From a checkpoint of a small segmentation model.
Model: 12M parameters, 48-pixel images, encoder arch vit, encoder norm layernorm_no_bias, encoder activation geglu, encoder patch size [8, 8], encoder layers 6, encoder width 192, decoder norm batchnorm, decoder activation gelu, decoder widths [64, 128, 256, 256].
Data: trained on made-up waving flags, 195000 training examples, 5.1 epochs.
Rows from block 4 of the decoder, named by matrix and row number. Rows with one number belong to one channel. Each number is 128 + 32 x the weight over its row's rms, rounded and kept within 0 to 255. All counts start at 0. Numbers have three digits each. After the name is the row's rms in percent of the matrix's.
# convs0: first 3x3 conv (decoder.decb.1.0.convs.0.weight, 128x128x3x3), inputs 90-98, a 3x3 kernel for each
# convs1: second 3x3 conv (decoder.decb.1.0.convs.1.weight, 128x128x3x3, transposed), outputs 90-98, a 3x3 kernel for each
convs0.42 084:115109152140121140108110129121153095155130138093081167106148148198100132143136137118157152144104181079113128065178152112154194066146116107094161063100126084140120128180114133179116148084117134112122112143113129119099112120182127104131140177144
convs1.42 090:080176178066082071179130153120111112122093109118071100156156089144156132152094172079154116068126139079090044105098149049119156067082105123079102094114101152149168122118147137107107112051113132096061103071104107136147149094155106156137069079112
convs0.43 106:142110121118075069154141133113118074131085077121134151165122110163082140154171132139106132169082138116067122150123139111151093135132117135075095126087115148115136176148086083130084107127167161122121178161120116160129129131096125100124119140156
convs1.43 100:102137072213190188066072115136141165077132104154128102084108101090139110163155092121124109122193111126157094153149115187130154118116111131129079116208204138129109096153143124123135184106122148053152137117129149139083064056120172172139137165098
convs0.44 112:121131125106138104106108145129110069153136165122176143067151146141087109117173161135116109094147118129121109137129115108139102133117106069145150160174151118133141165122117157070095134164110123122149116142134150138100121107101151091147124118104
convs1.44 106:119136152120127128166126136113124162097105114143127161138135147103134139125077152144095102156132101166161111145150140160158110115101100125121080113117063078117131123080050158158141137090109187110096198084130110108150156114131093148112200145147
convs0.45 097:125131122157139130153162144095136134154131129121133157069130109057088090132136104146100101153114123124092103108079123076083104118089147131155145187184175097096123154077136100119023109132120127166136096116164173137193147108086130119079151140107
convs1.45 095:118119102066099061114135155106124077123108124067111140153111140176173180139123132130147097145124118107208127051165112102122098100113111131126131115102047078102096132130141182139144117160109056141133144142126105105101145089088144088126160151138
convs0.46 110:143114151118139112124140144087120165190110124110138164140148099073102139147132082147102125116096102172141154151113138139141164150133150060184139102155104133134142167115096137130156083091118105103121116130141112105125116146069138129114117171116
convs1.46 100:096111099166136135075109110127130144121137113129141122110143109104150118136095119137110081172132153144157118113097116101168117118112152151103165128152164147087118141179127105095124120126122067172130116129133130136108126036131172116125188093155
convs0.47 106:144144161116148120084120117148135095125124114126155120123124109122096103111144110108141112099131149128136082139111089111119108136121128139151145139090109117150127127161127112142108090168111141130149119138145134085115122147107097112118146135132
convs1.47 111:145150149188157160088080037124130126143118084142144134170130127180162125140119140200148156138147116159117098069120110166123122141155126111127153114150149143142137106120158127104175186111129093147153115148157188131166109127123069142136207121132
convs0.48 080:144147140133120151119103091124125084182112087147133134160156150153156143153146105085083162125121169143100140098112178106198165121067094126097124086243161113070174187047066111106077155083113129109110107103076104113157170137134124077077129120153
convs1.48 091:126158140124143163075109103179121056127134077160161118160156134092141098086152136120195090094166149086182217075129153069086197075075184078179208045070163077110080170143140209147149202186105106105157151148121140175169114135136211203143217131083
convs0.49 090:127142165192126144167124075153134117134119130170107123082129170171162119070104193131116170090082140150128149118136108081203110090179140123133152174133165153143062168121063194147075118121122169101102139143183083134134174169164165124117203097086
convs1.49 096:161146103156134109083142154148120115110144115155134140126120144136113122133127165075167110179205166095194125116070183181075223170049170137082132110060101157128134173183191155128125206184166097156118094090113147154108244212064188129164057085111
convs0.50 104:141143156143114154145147154093098165105131139094120138129110155132134162155101195112111103110098130157121124116154134100130168056108149125072140111119116145152145149184109140157137125125037122142123115133148143115151135153148099134160135140131
convs1.50 099:164142131149175145115103121105149196121121153078142171075108164072106112091127111130158162136159164106151142087172146124192137138120168079147114096186165082215107158149147100152129143124123093150101128163111173130124133123096115111154124121130
convs0.51 100:111090055144156102106117144156163160143108113140131069085085094108065098135102118106124113122169120166151172166131055175143087101162088110145117155126126171122117126128110115106163141139148163117178160110143151151100133088077119116115100096144
convs1.51 095:100138129139122128178120129134107173088133136079072114101083095119130116092120103089106113142083130178154142103036107074094102086072108154139050120088095116054109136096068096128099112115122168143125121148086103132070060131075150116125155138116
convs0.52 107:115130157102127078127114151091176097123093127130115127164110095119118166146154155130153098121117112142074112169107106152109114124141104137070118093121087142123142073177140163114103065147112097117095103155108106160161131133140137119111130122135
convs1.52 103:078134108157125078109133124140151128136144139141093154142169132078119142151111102169131151146127100150078104155105127154161097144164090138120110163150206100156149149166167135136122145068121092117169145113172158133139141101113143083059133094123
convs0.53 091:155105109134192128101094140090101097098089102124114110143173121117085150109162123178118130127127180149125149145161130101155097135142085101166133113147139103121129150129106113100137126144145150162101104160170136142101120132104154149130115163165
convs1.53 094:124147176047042062164183071110118109116174148151172144079092114110105143129105136075109102110150163102124072149127154197087152185095090164177184134093087139168146109123119160125170145134078100129122067103159193127137116166162120054064171148135
convs0.54 107:125120125115123108119099122134117160156142130127111110124117176112098187102090167130093091125091130094097132128146150149091155132131119115105101051127125127148110117094117124148145122161114113144088137113125117114136109120088101142122125114106
convs1.54 113:139178133138142148104120127165160155093125132103092128160174096102211171065158165092184147143112156125124121143128158099203139097183181081105139184099176175044139123120128113117112139162118091170120112147147173084155141086145147093157106144142
convs0.55 087:105086096108144095129099078129129131168083075162139122107163143090141165136179166177114084115101117109177141095073099122115111131106074141135141123101089079107100122154150111121109159162110171158189121137092130116094109078104127203146100104124
convs1.55 095:102110090111114118150163146091138090164136095124153145078078087122079132070105063092080166103144162180179167100086096095077104108112173151156157128130128073130119125134130141141099121116189181153163203107204072109052091111121090058111146183166
convs0.56 101:113109115122174176135137178152118077126119103157075129170122130117126068155120120127107140100101104080128134119166168142137140127153131138094157122109151097148129143114155138151121111106127089108145140126137115136130168085118098099121076079118
convs1.56 099:180172141076112146081126145134166115098128113175115074157120096104132135107148116135083153134115162145062071138072086142094144086054136172091057125141069119171083085128182102087128110142131125063098148152064111113171141190160123147165141191099
convs0.57 117:093132148110103073120134112141176129162076145121154135159112127149106134153145140144111122128089092159126105115134169109147139092127127163107132143105165075112186109137090171121165143147186086152110122133095097152112114147131188140104159118144
convs1.57 100:153134135115122154108126156123120190114134092142113104138157158142150113158112140149144071159136081143135095133117188107142142094140126115121170122129093120077145104094093154152106142085117175144173188148085140093136110164092115099076144134151
convs0.58 113:127127095148150120121113132116131117149166104119158080162115123141078117099133124135127136146092143104110140121128096101143116131130159116130129139109172134114111135097138117103130129143108098116123116148127099125114110128107128144111103102105
convs1.58 112:082107115108114096140109124089114112128115118124107160111144123115142118110182128107123120101179104112181123142150150142110141129139150157227130160186112122116141137082101116097104133150138169120117159090129098099150145131169151092115139109114
convs0.59 097:114137114148159159142157160172159137174142169160123147166142170191118110127092122040081177118093151114113157093130119099100094147159091112142113147179132136109160181137106153139177149099142144149115098102138105137111156137138156090144123152136
convs1.59 105:138144146206157176092104141169116117134138120143139168157193137152178123156164135059218178142160151127202175123070117176068113170052106156174140171138101159067101102137111084155140161183146096101101095126118134121099096104104110160103131093065
convs0.60 097:137094115179145151106140137138116154152100158126083111115138140104114138151153110157116159137136175122147165105131137124120134169154179123104102133109112137123125102157118116091170105172154097127118138151124138128109139094129113161095089102102
convs1.60 100:150167160109107067125131094088163092114168108091172126165183144149164167160095177136096120144107141110124065030120091099152104096127100136168119150144115095121165082110154123133202138115226153052132166096133129147185110134135089096140145159107
convs0.61 104:165165132132110103134147131122152121125097094095121134131138153082143132106128150138144124152110096132160157134152115119116155130149082149125135123130114065098146156113144119138181113098153160107126096131145155179115153093131136079079148148099
convs1.61 103:094104113194161123133137128097142184115138101129136161098142181095132149088131087109095089148153095122129151133089117139088097168114078155122129132157152086102089111151117105139149094123092137124125139136179108124144150113084151156156146165105
convs0.62 099:089119152125147125139129169116114097101101096079122154162158159120149110150140114076094131117120106107119112158108126113122103116064110138081137105121182143139087166112122132148113131126148083128121137112106112174136085136123116113139082138127
convs1.62 096:129083075152162171157153213060100189147130186142120143105115137120130153142139153149106111158146113104197136121170102111120120140139089153114090121170126059170100101108097134132133146112117116059090185117153133139134106146162185212121216120211
convs0.63 113:161179135127109138112130123114137119130196142109082089122150189102115077133065171128092122118163087105150131146111122145082141153140121150115140109130152161140109142136138140113160163102139117140127135110124092091143109119178105131105136161108
convs1.63 106:097119147081113127163102100145160168126112126129091123106159119112131159085115161135111149157079116159181128122127147115144096106183130135093173086118181122120087126142114129120080082109104103160204136163137107127138096041103124101149092139151
convs0.64 099:165170109122105119190127109097104132136163148148122086142138165119153073098119152115073098116115133102105101098140131094137175130116106141139134118148131096140082180127142148122131159064122142133142048132099082105141090097122152117092112086088
convs1.64 096:150115121121157177156121124149091109182127116142172123170160152206128105125154141108156157137156131067125157154114191103124139072114150171089123096078138112165142114164147159177128135120053032087177113139193076103078167121153160071096105124156
convs0.65 096:103098085140137127134124130126085125102097104143121090115129081145143146151141091079097055125104086118134101107065113089097114093066112135101114142107156119133173115124089129158165116123093100094090136163138129157154169185148157104137137137137
convs1.65 095:176142109170133160177147175136103078136148130176167143139086046166101120214115112081053072121062099173098163138166125122115101133128075126082117135148067144157083174125165095071068110096106081101176076108141213203195121101095102145105020035050
convs0.66 094:120139181160120174117119102102095092084115103115096116119128160151106137140128149111118153166126144115138139201122095176092072187119100044156163145149079143082098130099139099129065110119141075083069040130071111116084104144155127116151088094108
convs1.66 093:162119118037091055146152144073110086059110126106104130135136131144142114133147125144145098171126110117109105142108105142139089085165060184226211170072061104127163097063077161135134094166149121083070235156198116144129167143147142111165068086157
convs0.67 110:138136114185106152146137124154083117117104108105129106092099122112149159147144143145125123143112108101109068106121142130139121150098162087153084162131151131133158186100161157126069131122115113145147104082145161099134148106112114131145086161099
convs1.67 107:124134124130123127132131102122145122110159130122126122137173119097111108143126120139120152154075089097105117089111104129124108106192103117142158126160144111124155138102131169133116090128085100154135100165145086135128138074123056080120121140103
convs0.68 091:158108124093109130148132132132123116158075086150098131096139100124155113121160158147126102119104097078112141129126132137143103138141163115178101091075173149118108111110129118132132141089096125091136092104101132117119135141088125088158107123094
convs1.68 097:147142114069098108089109087126189074186159127124143059135119124148119158186083125107112208146172196096132143097111129171131178168139135155116190150172158147108097142160104064085136131122150098172169136177160086163108103099133094159140086053077
convs0.69 086:137088090160153142108127095175221144126176107142121102096196155153113133133106090119057101118138099118125100097087185147155118121118148152149105095171088136116180132157100116136166193136130155135156058119138155138143150103093139100139142134181
convs1.69 089:170140161034077071135109079214179142195081140146106091217134130144126135102075115064147094082106168100123161141068119161060122147027149110124114161047079138110117122111115140111108146164139035124080116152172090105120121122090115143104121140170
convs0.70 093:120109109091070145152113144170112146137144132125138156109098175100125169110126098158133108132087102134074114130193167163151137161174128078064174103118146157167111141145144103094082136188054096146076142133143160101122136150138111110184135078117
convs1.70 095:096116102155221155169119099148148145086156073137117048093114194109183125066150142117161127122183101111119123120147181081133178092162170152069111140148196100194229145077126089118149087097087059118059164125104254112206164178107036137202110117097
convs0.71 097:078094188100109155147140156100094118128080132115083150152064155123147129124101139118124093153184125145144113164158125128109088126116079113098124151123166124119138119118081115132092133100091102104046165151134106095107085075137109095143112121099
convs1.71 099:070164158136141196102113192149169145158170091176162163112113167124097124152162126127141174134082128133128132170149128141133086156073082160169119151120091121116172216113134162134170164121190193197126126118068173161146191168145108140153097168132
convs0.72 112:135154123144125133110105104154151124067111058138100125112085074068176162138068083085141151144150135107148098149145087134124110126123095166119143122114079157103142168113110152105149118155101159114138110158155156104105100116080152160129122126147
convs1.72 103:128119148112161085138144119092168144171127138079081120094131129151107136145140160175087148082051174097123149178138131118148144155146110161124144131176131099176108119089153112089111082096104165160102098138103104151093049125113046077142126112136
convs0.73 109:107093131126124113134121137125128095113161140109098116135080094094168151138154110135125160105111148165115138147116109164092112157135125122185146089179143184092142127094141161148126182136089119157126090156137127143135136123091113124077123161090
convs1.73 101:087090103137142160098126152090122140125133138154122131121097174077119150105126126137167067108157123077163110150143135173115087099130086143145074108120142149077138137141105105108103144168133151082098149094184153110114189106076131147174172159149
convs0.74 096:156130131154145105125094102132112118132128081135114103118104128118128124125129111122128152065115179114115156127119137122126136166131154134117132106071141119079147130111157124119130167108143124131120147122128115114134110128118112151122110105103
convs1.74 119:128128150156129122102111094160132118144143123129156135133084141158100124161166154123100126130114134105094115094163142146161129144147085117161137104155124112163145096130097106137105105142133116127138122131103111110098154181148130079118133125123
convs0.75 091:197155108172136128143154137124135131147108142148147181089088066142084046102072080123112116161140101150115135154096162148106143172082100088116129170080161068066123186150150118118116156142132177124154136136130167125134174107152135115164156113135
convs1.75 099:080102192112153125159135074134098094114153104146106112144141132150131082129157149150163148199154133133133121094151128088141074063150091124195118136163085118156138162168093163171167162154074109175119134100118123132088166118126082152099069161077
convs0.76 082:094102118062150105157068124123105138159132131136161167175128069132159124131108148141211189116201139142186148190098113142119172159123128168112159151111060183182162096174122168156158106118130176118121108156115136082223123071100086104071202113108
convs1.76 087:140133142110096115108106104090157127131125081125143132179175091169150084135137092079016099112034119104081113129158075090150083112193074125126097133098144081131079127121138127099104170135143000141126139091133160129104223138115221161151137134145
convs0.77 091:098100161107128129096095154136113093109113144086113171137165252128166161086110138106090148096117121133098138115168133107162152135132153138113150099109136128092165190133093177178118141095127102102083090119090119089107118146097103117089088128119
convs1.77 097:185220150169168166139195159126174160140194166168147108109195183090129167070105153117153170101131194056173144096110184134109158125112114072164120093200138096170151073144136139108148125116126104161154146133143177111077123151135182139131187056123
convs0.78 104:155122098116138118126136109095139102129132102143175168137129126080075114090131097141109128151131095089134140116094112119089114143077129121108130112093098123132073137118120134161084156111091105149146103129124156122156134126131105121133138115092
convs1.78 106:107132074114120112126128129040058070110101166137150141133161151136155130119143137148131120142134080116120081148210070138204083128166123086106165140226157137153119207182130144102126158144094106142103150180160126123137149179116106126143185111204
convs0.79 086:082102128141136127173105149128168082167162101111091117097098095092118122092145074121111095097130126078042075124115132139137114123108104137161070143123150114129185136103103093100128156118103201119181181184154128153117127103188119034081183071095
convs1.79 094:166187162121118160087144167145137131148128106162112129099152124095159144156121138165115118116088111107039067115109110152167078119126076139137209153157119135114050178127136107119160166137134112111156012061104084120099144198108176163144078115146
convs0.80 100:149155192101088106121097117113094164134122123163142183188173116112080144105156127148164136125133170086102102118109083155108075114115137124114166121079071106089114073158135128166098115153154148117064145138123114139121114046044133088103157174133
convs1.80 093:150155139143162155070061060139159091147114084102146116173152142143159134072111136175155198111112144163144076114174071162185083180134116102124109115098135102140113150119164129136145170132156066088094120066117197154130138111096165194123231210158
convs0.81 094:144168141124143141101175149108146131107098170137117172123090071095114133072088122114132095144147133132146139195125138147180115168141110092140117124167143112100121112150119110087072133106087116082131134132102116116094080155137105115120126127118
convs1.81 109:148136169100091122089121116086125186100115145114168167117117107126106109095108134073138129096101095087094073102027122166114139137141097132134146070047119114053129103086082151134107106097128097092089148079072128096071165121132144090134116140189
convs0.82 101:172129115142130096119089126103142126078104144146135152083094125135146091108107122135101107090118162106128127101143147153146108124187111155170138087122155125111094150132111171144154162157171122122152159123153084102075161118093108182127107152141
convs1.82 102:090147152130111136075082075092094109141183152150124142129127060115087095128119133099119108068162160098190105157057062152145141154139138137203142125134095142074111096084095121139138138101133151141196132128119077067124100114129109057135163162109
convs0.83 103:138169140130165130111111141157176092088096182099183105116152137113091112111147135105114168113151146117120165107137108116135108122122133159136162093135070149092136147127121141112105172119119165116109151150138133116152147193129167169122131105088
convs1.83 101:094150145098103126150108126108021115061147129100103068161178166169127107159134096115105135115078151087130146177149089159098163143127162146126110163138146145103094137141132137122097124114117120133143137125119124136088149134147119071072084090098
convs0.84 099:116117130119142118158128146110123081146161134142115119080136179175197098021079164110167146121154160087184139188141061096141146176119133110084163126136107113125154118116117109136114132100067105106132098107112106146172074134113111135107156147102
convs1.84 096:119119109114107087169152143154144161136104124146117173119148166146122151144137141108078171176126162125119143141138041134151143148155089134110098141111140128166157171116128106086161147159125086112163129169135059171163090127073106130139134145163
convs0.85 111:113164101067099117102097062112102087139132160118079156103175151146117095107086170140143123120112141103120131171152100134161121207165103131090156170112151137136181086097126215099106192147152175074130127111145082082138136147092122090134109125117
convs1.85 099:129139163179209199095096114101136107102129119123117150147133169166125118158137123180188108113125154147112121140128086114146111147125117078132104122112104122165177100150073138111097152126129152204148164135138113162132130151185081124142142112127
convs0.86 092:135137160126127128143131120109117158171169147124132140164131122118184125101140171102095141124121132086089119089134097149109108135105113131209129163177137156155117195131134142185105125147144107121107111140133118094130132143116115167135171144155
convs1.86 104:182146082173126113133100123138128156084123107080129144076097149118131125164141116173166185145162131120161152185162152139148127160151130113120110130088145120102108100138117107122108153125052169168136154087098129126157070118122151093184116071117
convs0.87 108:158133132125121123138119174104116091117111144134137144101120092090161056107135059097123106133124110131168122131131135149112134143145085135107148190124143136161133132125074111132126119098104103143096159141112101136119159152119141136113137113095
convs1.87 112:105119111116113137136097097136132088139143184191101140128103151139084123163105108086089102121133105125130155148155119160113117154123101151100112113191078114228109075096109106137109160095129126108177165082128136077085172116102148153101142103133
convs0.88 096:125117119092144156168166133130087113151140124129122110146115145136165152135126084133099118137130157137127155168091137166112146126135102171101153101135163136137121155143129122108129109142094126116134121133091089129123122146167110135092173138118
convs1.88 093:124131129121086131112087073085127107095113104112161097187181135119178111116132113113093111132137151162157102095180072108141113090165078124138112106177167066130083160103103138110104142102116069162158142159081132088111075116074162108161145129115
convs0.89 100:156128159125107112113085071132158123114124102115093074151117133100121176126110160110136101094120117160110103128092128141100085138126107116132109075122088065100102156083108111118079087085121116137129128112131167089116148121114173102112145134042
convs1.89 107:183183183209178180085145110172139135143139129151122150132177130098164146092125133150151110167128132130144097176184046144150094140143112112168186154147161143115047153154122166152122155167106133183087152155169128136153218123132109172083119133138
convs0.90 080:118111142103120085129121116153124073125135107144133181177171140126131101103081129118158171146135116099146099148101099131064140154097085109149096096137135103138170132123107085118142134133112104094153104085139167103076085138164111064154160119122
convs1.90 089:212139151188175210099153132166139098154184112180152125134164147156134143112067101113045152068127134047110154119134087139180103150146145066049166147122114118101048094156193117197115172123156165167097060145113116145129169167134130158137148155195
convs0.91 098:140138148143113083130141166135150141126096106165094124106119104058118100097134124150116115114104092138114122141127105155165086120147119143120144112099090090117098143096115078110119110124104091129127113121120078136118129089133155140134145093117
convs1.91 102:136138106202156136131131149179197171170150180120163145172150133163121111122112126132145143176206173146154113142114060156079095143119065151142121152143144072157146185109094133148110162137125134084136126124157151162181093139132049134132123162128
convs0.92 104:118145203132133132143114147135056136157136150102152137116134122082099201145177093116187152104160155135132122165162126157163094140120136115139115112134124125170120076120113156145106133175082094148128106168136109106129117126157119110113140141103
convs1.92 105:106145080120155131076115150101122177136142113101167112112132142069196161096138148109091102134071139128125152130094092143067124164067115141059145103147139124146113153139115127131134098118125118145145168091169109139137157108115143147162125186126
convs0.93 098:172150148178181137114145113113162148130113127123147130086095099058112087114146068121099074133097076169114086190063110155115170156084148134163134123137139192098124103094085155167131117139151125111145078144136132130082131132124109147111101119120
convs1.93 099:223178155136082100096092078045143146089163178125128175153125081136101119174116116186117144199131123182179092144210108097223107190253052130161095150128100142135079116132152178142082189149081119097085114112163116113139076134105100069121086115127
convs0.94 100:163166085114118089156101112120098121183081122122101121105154098149141134116131113148071106106087101062115075080102111131087122152122110147151144089114144145112085113083081168079090141100115072083160099115134165104112125144118083109124137128112
convs1.94 092:172177125146100153156100139177126138143180116109148105127129164168130101140116098153159153166205162173167086155112080155156095129098145193131170152127114127155144133134089141144095125153120188184116122118154049152209143121065130142164090118126
convs0.95 108:126156140122113150100086097117173165097121097127150171184117078124115132142118094138119127081134134114121078112126127121132120138115131114168123176153087132152107148153093073117096130162125086171119111136074121144147127171124123112145118111100
convs1.95 102:133157153113162198125094151066134140163123109117134122130109133136142102124107123134200143143050175101142118141138103134121131127132112127100102161142084135127124128104119161118183150129104153100125177131151092099167141187129133142095123097123
convs0.96 096:157135086143139086131185138152131228130144172151123148126153103079109060095065106148134156123147190135204229122157153139143154149147137102108135109119154123129127178103107162120133124138174111129142168135131156167093181131131163144104125134106
convs1.96 103:126150191155146127158124095113163110092113107042126159119183158128103159101089138159120138111112146171145127141080179106107155107162173149133099137136153106156181065114134092115118138133113165047060073130105129158152090105093123097100067061071
convs0.97 111:135082119169138113118119131093134127164101140130217110153104114074139153125145103122111116114109098138102100124145117174133143095128141143107128138143106124122168187128119167119171105142094132143160126147214110096120109090159118139127135170132
convs1.97 099:120126114142112093170140136143055106120129108130113150116168178123124121121120135107124144198140096132179202128166104121111110115119156133098186155124191115140118147142112082121103117108081165166198037114132100101138050044115125118091118146142
convs0.98 105:132108124125114127092127126127140127135131129134139141155164115187180121134132152110149150145136139109124139152133116122121114137140120145114124108166120090121111139147109117132150148126115136139118107147095118107118137112107114128123108131068
convs1.98 118:131120147145137116143127122153154108129170102146124117128147135140117135178120126103127102136147136114124124144219137149137154142078142128120133138131149128174092132122131117128114169110111135182103137116157131105124169108091166119125114155111
convs0.99 103:167149100138127100132163126124181076160160084126151133109148105117114127114132142130191143153154132178197127133107114177100117131134163121137105138109140108150130101159208163177147147144158118111111161095116113121117138130129104149107151157128
convs1.99 107:153135136133170130139113117064132166137082137165071158047128176148116141157122115159063063138111081190093096153175101156155119123175149143115123089131116110142170136131092118104104143124105120129097098140069089117151149071144157121136113082179
convs0.100 106:152121179137138148144152154106119120124115131103098068100142162176129138106119138132117131121139133124102129115130122119131134128117132096110141169092120073132102158179123159082140127109115134120112133161145114136112133111109132118130119115108
convs1.100 101:094085131165159180090134130122127107133124098113129114163153148155139119116159125135158113141096124095123064119116091146147144135127168127116140119131103096137117154107111125179136161078126094104045137081133134136156172133146115118125171115109
convs0.101 101:126167195134141186148149121108164132123135088139147106113111136139154161098168161104148136095100137144142127095100139114115178092119158107137142151161132100118152123155133103160120129166108122150168173143098112083102139095141114103103154138112
convs1.101 096:145134166097149149113123133146110177120111144095108159180092145166125103118158127139178125134197145107148135098160172104212162103171184156127120169040078137123166128120104161120169165109150149169131164063093101131145210097076184152177131161154
convs0.102 107:142131153152134138131111111116124126123100170105131104123182106117117119106140121122085096154123119134162113118143128116099118128114129110135074116127112138119100109125199115155096113150099107106122087132163158168112093098109132129111160142068
convs1.102 107:108123086126146145100096113132112145115127105143113106096125161135135133161086106145078074165116138177187152133122117129071133099128153139106078071113108122138128136097127128086126099141177143080101122124180122163143193118139175151175129107126
convs0.103 101:157145124135115124136145149107131097159144096133145118181112126196083127114120087147145132108128115092085145116080155137116129127137151124105140141114106153132142133118111150085095106097133122104114129139188159115133156117102132133111112111092
convs1.103 098:090123135137164176176167115171121113157097095105105130142157132100155061119113109086138112175131112152118132097124119128149138125139118201147091094118119113169167091148144141141138146151074101100089109151158137134099174157136125100166126173074
convs0.104 093:184168150141130127086093087104111159100091106095115116116188100120146176114129129138153183127139113147157148115158113137149088122123125141127109144102110109152057089146130149111180137153117054134080131109113153156207141162162091118124078112132
convs1.104 125:186196222082071113099105084178166128145117132166191129092058131053073135112035114097099168059101159065091107121053108142084145132046127154138179127091066117141124129070103104117150112116148024104045061103115173130215179186183158135156090076075
convs0.105 086:154146093105103098158153121135149163209108139173072119088192140112149143138101132118125117088127109088161158088158113089183122088153107153135178152116111108180147131122133121134170151150196132129147148087093135183159132069063144123091155137128
convs1.105 095:160141121060103088126083127198180103117170092104133166105127128167134091138054158043114161099128122120071126174094123105053150171077107119094226149124075096138095108116152102156125156113146057053114166188163172158134150106095199146099160195062
convs0.106 092:255206205117088067084154139075095128128158128130109109114164137163164106121124121104136137152147163137156141120135106138113090140151123106100086109151135149140095129129116152133118091109115054110153117132110093119143092075058103119117069110142
convs1.106 101:192154157250157158096094085161155088104135130110143178132115154116099115150140128156138117124171139115114136147133134129148114148160141168092071118127179096115125101148166100127154175140112153121156084123121046107101000060080105098163255182148
convs0.107 091:191189199114112126128127145139134177149125129159115117161113095130156157102117103147142154154164159122127166143125103133105131115109142133086086089101121141187158120148129121142134183106118126176112115093168072118176140091101109113113136099152
convs1.107 095:170127163122138161060112113142124098135134102131119092087062082093114078118107040097142147093094076123121131121084126133102084119142045096080094136147183100152106114129110142110124206077105122152209097165150075061089078129102091112129135111081
convs0.108 088:066084145098129179107126136156123158116112124145115138139168187140137123140124183116136111148145147166137118130146113132116129113169112096139116106147171162201222125108124095123127075086106107157124172160163063082058108118100150144145152141086
convs1.108 110:064112183102054034100137156150159090144172132179119078077116111145120133132143131086149142087145181133104115135145142155130136109128147102109128049114160156169164128162198173153139114103105204155143053056026015050074113128170013075080143106103
convs0.109 107:134107125139126143106117107125161133150124125142119092174187129153117170169124162099107122100110132112109127135117118125112123125172128149118126140133127130088147187096106137159134120140132126107111134144113125119149125118101137136111146109097
convs1.109 113:152156117143130136114099115162113091157127130184112114105166102110093139126085139094108145106108125099163119138149096104164122157160129133126139147129120121121140124114109154132111128164141086159112173115131174095106127134126143110118149102133
convs0.110 116:102131152134127121118120114170158118108141119144152089142145105143030096138112100112109127171144100123139162117096143145171140132112155102136110152072094207149151113155115156207078133106091126131135146128102133103123114116118158131101092175141
convs1.110 105:143152123162082155131152169171055133122119122150104121173181104171174125126104111124149136153107047125153139148154171125114145070129168123144065123188109137076176126095077152111101158120099162147127158130135110101119133098130151123081122104132
convs0.111 087:157073125164148137130185156148114059131093127130163057137110079178125142142131133136158165097100085146120124152118134099141081117133141082092062119147193077115121123140137119089060107090155124128156164145147138093121097140112125138131118116109
convs1.111 086:099086163157143114162178171200109149147151159166179126092122132119120075135122124119188117144214171096141114102120123195137137128141142128139151091099087129144141086115133179147141096198152048202121117131074103141127210120130112147165081111135
convs0.112 110:171156154120155103089125135114119080187117152123128117167237104134044070158167152115136141094143126146131133130089116158110105161110096190123164142178174163133123135090118181100119101127109123116136145165148146131110128126094147124148161125123
convs1.112 096:109142174125097109105147112121158132085140146148119125092121111182138150151100113121156080125089118168137116164116093127149119108187121132166113092146159142134105121091127131154053128126133184181146082128098111113146089105107060076104133163131
convs0.113 099:139085151154117108150145131119155100049122084101094140165185192201176117110097109154151108150136122140169119117091131075093116115077093086137148135145151176136188112102106114070102104149118093119126110116157144110072089107114152158126124142107
convs1.113 097:203132110163174110120113142080100175122108164120070168140226156147157139144172140174097075192122117206144091161127178095143182108149158106128119147136133161137197169110098161146063172145096153107084094148192135138137125070154097084152148066148
convs0.114 111:118094121140114136131134158143103101134161131151123127123051107151133074146094112137095124097092119115149138131139138160143114129154120133084100089177136124130112124086148113113110113113142138123100123128129079137135141176123093131103152148113
convs1.114 099:113147094133113112134099116115110107135070131144150119141163093140115063108120090112064097125161136090159117124147084149118102144073163138126104163079147152138072098178134153156125106160111107121150111146131137125137170027092132100116128110118
convs0.115 079:100055101115116122133164122200128150135134181141131146171112120100145141159130114088132140080102155148148185118092098166119140143085092158134122143130119154128100147150126125141186143141106248168133075114119091117135157152148162106149183127069
convs1.115 090:053074153062088040196216176114159160120116118125168120108144142116122146127112092096122065083068164116113111153194128101161116109129114122064001118066028139152191147118160105147155125125050059132128142119128147099046211179136075098064008038062
convs0.116 106:195146114171150162072111117110142119083158144116116137107134092087160077132140043128086101157111110157124128093094125105075106112124112155161148087158129118114090145135114125118130097160092060100118109121090108150082187174120198145100073130112
convs1.116 089:110104142060092086094128116111132119141075134170079141125116146136076101144069076174114138188083099106131156092148115092123127088139175152181143199137191078117132154140137176112113192123134171105142148134140118119211146117144160153079139105094
convs0.117 085:155149068200115095180137150119132128121131200153144166138124135083145224152145131115151115153113084091110126115090146081135150110105172091120098138136119143185158174134122162113115218155158130114138077071139192102163121143133179123128221173140
convs1.117 087:186180151092161119112084061145136167123175194140172171093110122119076123110125077129111093167098080151131084116147095117129159132167122118103087128133019198142122135139094182168098164137094060119048087212191163158145151119088184156112161131124
convs0.118 111:136127141141096165177142127085151092167077168147153137066173130164112100089158115127138111135171112082148116164140159122144124151091124113101165107118108143196100178118132158129148124125116125120151128168106153102110112103151125139093124128146
convs1.118 101:105130090109132128134130140063128108081095094130072133091061142156061078144096119110127168134056163161137156126168152118133127128110123150118095145143151109179115121112079159134084149119082125130103141099098081143090122160142114085126135097149
convs0.119 091:071074095055038058146162127118110086145125104112147171158184164131143158111110104155180183148146139115134188172103090149143107136092083152136102106118106214120141125087152120108112065092113119108147130092162145172166096106059163092116148128209
convs1.119 095:127055000161146144143181194076132151105128110169137140161124132141137131147145132104136144122106140118122107123129123127135094134156064108131061146118120163152159147166166116120181122121100118112102045154122109131130002123123158152077156096100
convs0.120 109:175114142096087147085115155166119104127180138150114095123063139127129161122088136123137105117152129133119120160128100126102156142149100088166121141153159157157126116136113101129133101237163121149135113114138144127118142125143161120071169150108
convs1.120 103:170170171112093132098107089122097092140100091112158116119163128109136115102130130150129130151146095172108140169130108098149123133090151117087143113125133091142164128040135104171153137129130157163083134137147126128145119142119162160115135127119